From a checkpoint of a small sound classifier: layers 8, 16.2 epochs.
Rows from block 2 of a small sound classifier, named by matrix and row number. Rows with one number belong to one neuron. Each number is 500 + 25 x the weight over its row's rms, rounded and kept within 0 to 999. All counts start at 0. Numbers have three digits each.
After each neuron's rows are labels from the 100 clips, of 14976, where the neuron reaches its largest size: "responds to" is what is common among them; "loudest" is the band of the loudest frequency at the time of the peak. Only what is clearly more common there than usual is listed. The data: Morse code for random letters and digits, with fading, noise and interfering tones.
# gate: MLP gate (model.blocks.2.mlp.gate.weight, 512x192), inputs 48-95
# fc1: MLP up (model.blocks.2.mlp.fc1.weight, 512x192), inputs 48-95
# fc2: MLP down (model.blocks.2.mlp.fc2.weight, 192x512, transposed), outputs 48-95

gate.158:513516442493495464498558477454479467456461480501480517520485480519492516470514521509562506522486557525512511479529512491456513504484514498495480
fc1.158:527463494472491532505476491476463485486487507475520518490491502490527515519506523457502454508469496484491516537476464482536518480504470514471502
fc2.158:499470510526501489516489468526463491517530496454552441442515493492505492464516494521534515503489494490476490481446531523474464485509483520487497
responds to: quiet level
loudest: 500 to 1000 Hz

gate.243:480559468505472531469515518478465499516472437516532526495515523548489495523495484516471471508516478512490496500473544460556519514492506500496542
fc1.243:454478501502492500478445503480512524491510511489486502504496513523516502508499489535513501479486511439498527473546519538485527518475446484472556
fc2.243:473485489497546545461457489460488481505496486498536513495510500509527506500481461506507530492469480470466482532496535510508508484516486507468503
responds to: reverberation; clipping
loudest: 500 to 1000 Hz

gate.17:476477446478462482479504516488498475507467511510473535466477500509482498506519475502494506500482504496491504512486471513511461520517576484472488
fc1.17:508522569497507500525516512501475517533511500486492522489539532498454531520479516495494498509539552501509521477503493488483505490529476488510493
fc2.17:511538485539519484464483497496533496514484513473424531534478503521505482499511516512495509521492560527508518505496457476493510482474561488488529
responds to: reverberation
loudest: 500 to 1000 Hz

gate.370:481489503499530470512486526491537516467549528491508494510500523466521509476515487506491517459506499492529497482503515559468480467517475555492485
fc1.370:516459519509481490516517477494498528489473447470504517506476479519460522485546473490550460473499550471490509525460500466465518468515467492521503
fc2.370:571550529494470477457514515487528521489476374521549522533497495512520482482549478478500503526516517509523506512473479474499519506488484508497518
responds to: fading
loudest: 500 to 1000 Hz

gate.146:492505549551503541493521512482529507461464506484527494490522508530537513475478551478490526506506505474466478472556530491480467491526531517517491
fc1.146:451529495515501446500485456509534513496519499493466521523533490511504498479511480461434500482467500507490487515504493470509525516510483468530515
fc2.146:515482515569434538507502507488488481509505508548501476481495549514503453504493485520515475502468513477543509462513444482521491492540514521521485
responds to: clipping
loudest: 500 to 1000 Hz

gate.387:489503483463480493524549501505475498457466486516534508511450474461500486475495534492498474511471497496504480465526521489523464508498542469480496
fc1.387:530513488551534510476521519530516456502498488489495490487520507455503516492510491451466474500495520482496510529555502489486464465508506501530531
fc2.387:487484527494453523515524487503497488522512467497523458489484519505539488510562491491512532517488506456467502486461516533467485494515453526452469
responds to: clipping
loudest: 500 to 1000 Hz

gate.262:483478516529496518498543493498487508485442500498511462436493446508552510493482471520552480475487515510521501460529482476484512505495512518474486
fc1.262:462511494504479501538512493489480504493465495474487515445484479556484497574481544454500488520497511518491488502486494500488507492506523512465509
fc2.262:523507512506501491496505535478529528461476461483522565513468519491486510522504522530513511502485506519536519498563495486513497495533561495531495
responds to: fading; speed: slow
loudest: 500 to 1000 Hz

gate.499:495485502506475475539474493490502476468514510495493478527526501513485527485498506551481487495479486502491494529515509494515538520491555498515517
fc1.499:473493496459495504500494507496510460524476510448537492538476489476484491524494514513458506538466537475531484524493577509466505501488524497525518
fc2.499:516511475474474543456516462519487490542506485469474478495464506498473481495516473468515504494470545469541500496475544513520500476540525452499517
responds to: tone: low
loudest: 250 to 500 Hz

gate.30:524465464510474485497524505494516460510519520494499497496490537506486522468489545501483543474502511521507490459499487551469478532519506483515490
fc1.30:491501548477523464513465439506493538465504468495485470498508493514503489555451489481489496518510540448513518513499495446489474496503499518470559
fc2.30:530553508490467493475470520488504513511513429550487478510510498479471489445541514457520514531534554512475518477469449504487489490498480478484509
responds to: tone: low
loudest: 500 to 1000 Hz

gate.220:515491476531497497501480511526495476475559532537503483519510484484502496492498532523504491506531490479489563513525525504470498476512487532518491
fc1.220:506518503515521510516500496511537497510509534477526475510535494503545456488483567458502503516513477568528492501490549517502522510495482473486512
fc2.220:442468488472510520506513511489463541503499507464486484506496531503479515482518536502501504469501515469464487484515514534466509508509520492528521
responds to: quiet level; speed: slow
loudest: 500 to 1000 Hz

gate.409:495514534482523490560531490480524539487469479515480526484447516504493505527493500505517503510521521506515537499454489466472488544529476516492568
fc1.409:530473493537490537479439539491525508546519510520492470506532498511445498475499540542473502525513486514489544519544546482509496480486526559492532
fc2.409:524499506476474503553489501474490519524527453473514495483456509545499515510494478507489485465528503474447545502476502485456484475527485499500444
responds to: speed: slow
loudest: 500 to 1000 Hz

gate.29:516517500440510482542533517485480507491459482516486498450484481516528496523484474508495531477496525493524453508535435516497521526479485482529488
fc1.29:561491512528498470535504522505482484494495452539462486506527475505495487514496492470530490438449489484499512492481536502490511509510535522500475
fc2.29:514474523502514470537518513494502509521475528528454490461496496488472484500485508483522452498478454500500507471522540499533481517498503511494506
responds to: speed: slow
loudest: 500 to 1000 Hz

gate.245:547538479453454518501503513569526486513519441514485540512532484534466525459488481474469509505445451482514518483470540512500543558511470478548502
fc1.245:518500511449496499556531549467495524504504503522492461534515473491528478493513514446477541501531490516455529517454562510472510519510492517545486
fc2.245:513525528486495518515510525485468508509457504487510507540502524504465514516539485547487505487538532489494517491548523499499497500508508454526482
responds to: tone: high; clipping
loudest: 500 to 1000 Hz

gate.349:464469513501474485505465499511491526471490513493475494542514499488493483495492532497465572490513500500489471508504462491514492443478514459462506
fc1.349:462482508493504502528454510441445522480490483492459516495483519467516534515447501489495516527534518517526455490516529490449493508513490503481523
fc2.349:487463466510498512503502491498491505499494572469511527471508550498492540537490514533517495516469501526552479480539527505498489492500524503534563
responds to: clipping
loudest: 500 to 1000 Hz

gate.270:499460512505453480487514492449498465524491506513466487542509492513525473495474497532480507489452487538490505516515548500539527510522514509520516
fc1.270:441541441472492509484508504528523421503506523543486443482498520514503527488485515488481493499499489468513480493509441485461492553492502460481502
fc2.270:494479509462455496481502495484500475548510429526504494492510501510508434516532502494494497481513532443481509501502494508510519470519510477487483
responds to: tone: middle; clipping
loudest: 500 to 1000 Hz

gate.350:478528493454529514510507518527537480477500550481477488509518512476493488503476473506450486478536504472545475498509488498485509483483520476491501
fc1.350:499497490469515493512450490485486501472517529493522490492555501524523477496505500548456511518511496540498477483490484484521518530510518498499482
fc2.350:514506536523467476486496480511494495501536484460566501443507504488457523511485514514536498497483450518510503496487541532523461512515537443530494
responds to: speed: slow
loudest: 500 to 1000 Hz

gate.438:474512531508517476457534482504486520526532510499500488548491490476504488466522551501522482501496486502507452522503501512492483491521498518495498
fc1.438:493489521476479511474467492479525526503500540517500528492545504487535479474512447513477511482481466500509496528474521539542490465495470531541488
fc2.438:501500513471556507498498540489527488512459542514479538506508505495474516466449509534505518485486520539532504492489498551565468473457564473518495
responds to: reverberation; clipping
loudest: 500 to 1000 Hz

gate.11:498467525488494506500517495481489496499480468451527486511479471467509512501454434542471492530509545473455485501478491498488486492502507512466495
fc1.11:517494506476506479524469494497469508535495480569472471459547472496476497519516513459518448538507461500513535480480465469462518469482479509455472
fc2.11:485504516477475482491522513490535514481460448475508530516572498514454517486521506493531519500516510492529498475507460487508488518466536493500487
responds to: fading
loudest: 500 to 1000 Hz

gate.256:511494538457540500529475489552501525502515502462518501527506520507487523504482463504540505515548503502495544500515504495474486477484463508474512
fc1.256:537517461487496495526563517417530489500498483513501510504531509530504533526471511516513504475487462519503509503539468526506494474494484497489465
fc2.256:480531515473484491493504477502469492535501514462501556493524490513475519501497522526511520495490531500494505495545484489507445501521506476500481
responds to: tone: middle; clipping
loudest: 500 to 1000 Hz

gate.357:499472467487540531510499487543498490480495481514517547463501518499521519526518478542476514514475496466491462482531490488460526464519517551437469
fc1.357:525507478499495489574488536492514448553481503457494464573493497499506499520503519482463514486439509513492514496455535510512446505547529538514514
fc2.357:478540502506512537501490489536495475518512452573508509519546481508496460512510443483526495498500519517478482527475481536530527532496479498497495
responds to: clipping
loudest: 500 to 1000 Hz

gate.380:500490490488494475523505490569541479488496490443538469494497542500492527507526479530504507533485477512465483523517502470498465514508513515494524
fc1.380:523479523504509511495489528473505488497550470506453465474477503472459492505467522476496494504512472468466465476490487496522490508508523556486463
fc2.380:480537463509477490428527515502548525505507444552472502491513478518469479485530521486498466520491528527503508468513510514453514509495495508486523
responds to: speed: slow; fading
loudest: 500 to 1000 Hz

gate.469:499553543514504507518496479550529502528500462505542514502487508481460518502510502475545509529534505480479480425481489455524508551544484542547499
fc1.469:493524504480460459465489501473466505517514492518457534515528506503478483484518493458480492504522475506525503521505525468554517559473527478456465
fc2.469:512498539451503471472500484471516523501509466552490511498488520509514476495526516508517544503483492531513512458481524460476446534501505484456472
responds to: reverberation; clipping
loudest: 500 to 1000 Hz

gate.210:471494480485539503496544482467526485496507500497494452506479473536496491481488508551503483484493498506482472526535474484465506505441482489517528
fc1.210:504521498489519529450504465450498491475496519500559477501488500539488514518492553500476488496542510497482472507441501546507510499463475486509519
fc2.210:552514508493470463487538497505511523515477459464507539475550485506487492487502504522523503517511467507540487477514478479539511510483539481510497
responds to: speed: slow
loudest: 500 to 1000 Hz

gate.204:499491511539526457532520538473439470466502483480479506506478490485486502500542461486470485527502478436545473500458494554517477471516515525508480
fc1.204:510516514516465484468472476479516499463510489529523523528487494511540524493493545536507491481462497514472531497503470537517487500545507471484476
fc2.204:497515479490468483521488506488472486492525477496529536499464472507471512466496520522451501505514505500448492495503489481512508500507517475465518
responds to: clipping
loudest: 500 to 1000 Hz

gate.429:488524501497457484506517466476462498484507494524485500537527517489536494453507516473470463490507524521449485534539528534479514449544520459523546
fc1.429:505490503503510503506509458502509519526472512465563500546516523504485521497519550500522485523478538491487516467509452489501492477499513480495507
fc2.429:493520484466473503539488545473549501514499441495507479502489491522511502499524545470483528494503505492468473485477522505473502479484476488507538
responds to: clipping
loudest: 500 to 1000 Hz

gate.351:488506469555527493517496445495500496511498502484511484532497488482491501504527505488510510476459497461528469472528475476525549485502512528495526
fc1.351:502494478478506489460523548524462474479484485479493477505503497517468484458476517482492495462497512481476512485470521502475500516477511516480446
fc2.351:479480477489543463519492552492520540507524520492484490505483536554499495483451502502504449491475527510465471522501473492527489537508535478502471
responds to: reverberation; clipping
loudest: 500 to 1000 Hz

gate.358:506493479509501523475482521523519493502518526525500465526493532480521480464489436527518468515528525545539520493493532519515491504467523480491501
fc1.358:438485462499512509465536507515534500509523462504499523537462488492462502515480469488521516482492554472494499517509506462437489494494516510488556
fc2.358:531517495488536502471513509494506509484464471542465530540489516506525464501548482466495503539503557500514521510514448475497540512499484515483494
responds to: speed: slow
loudest: 500 to 1000 Hz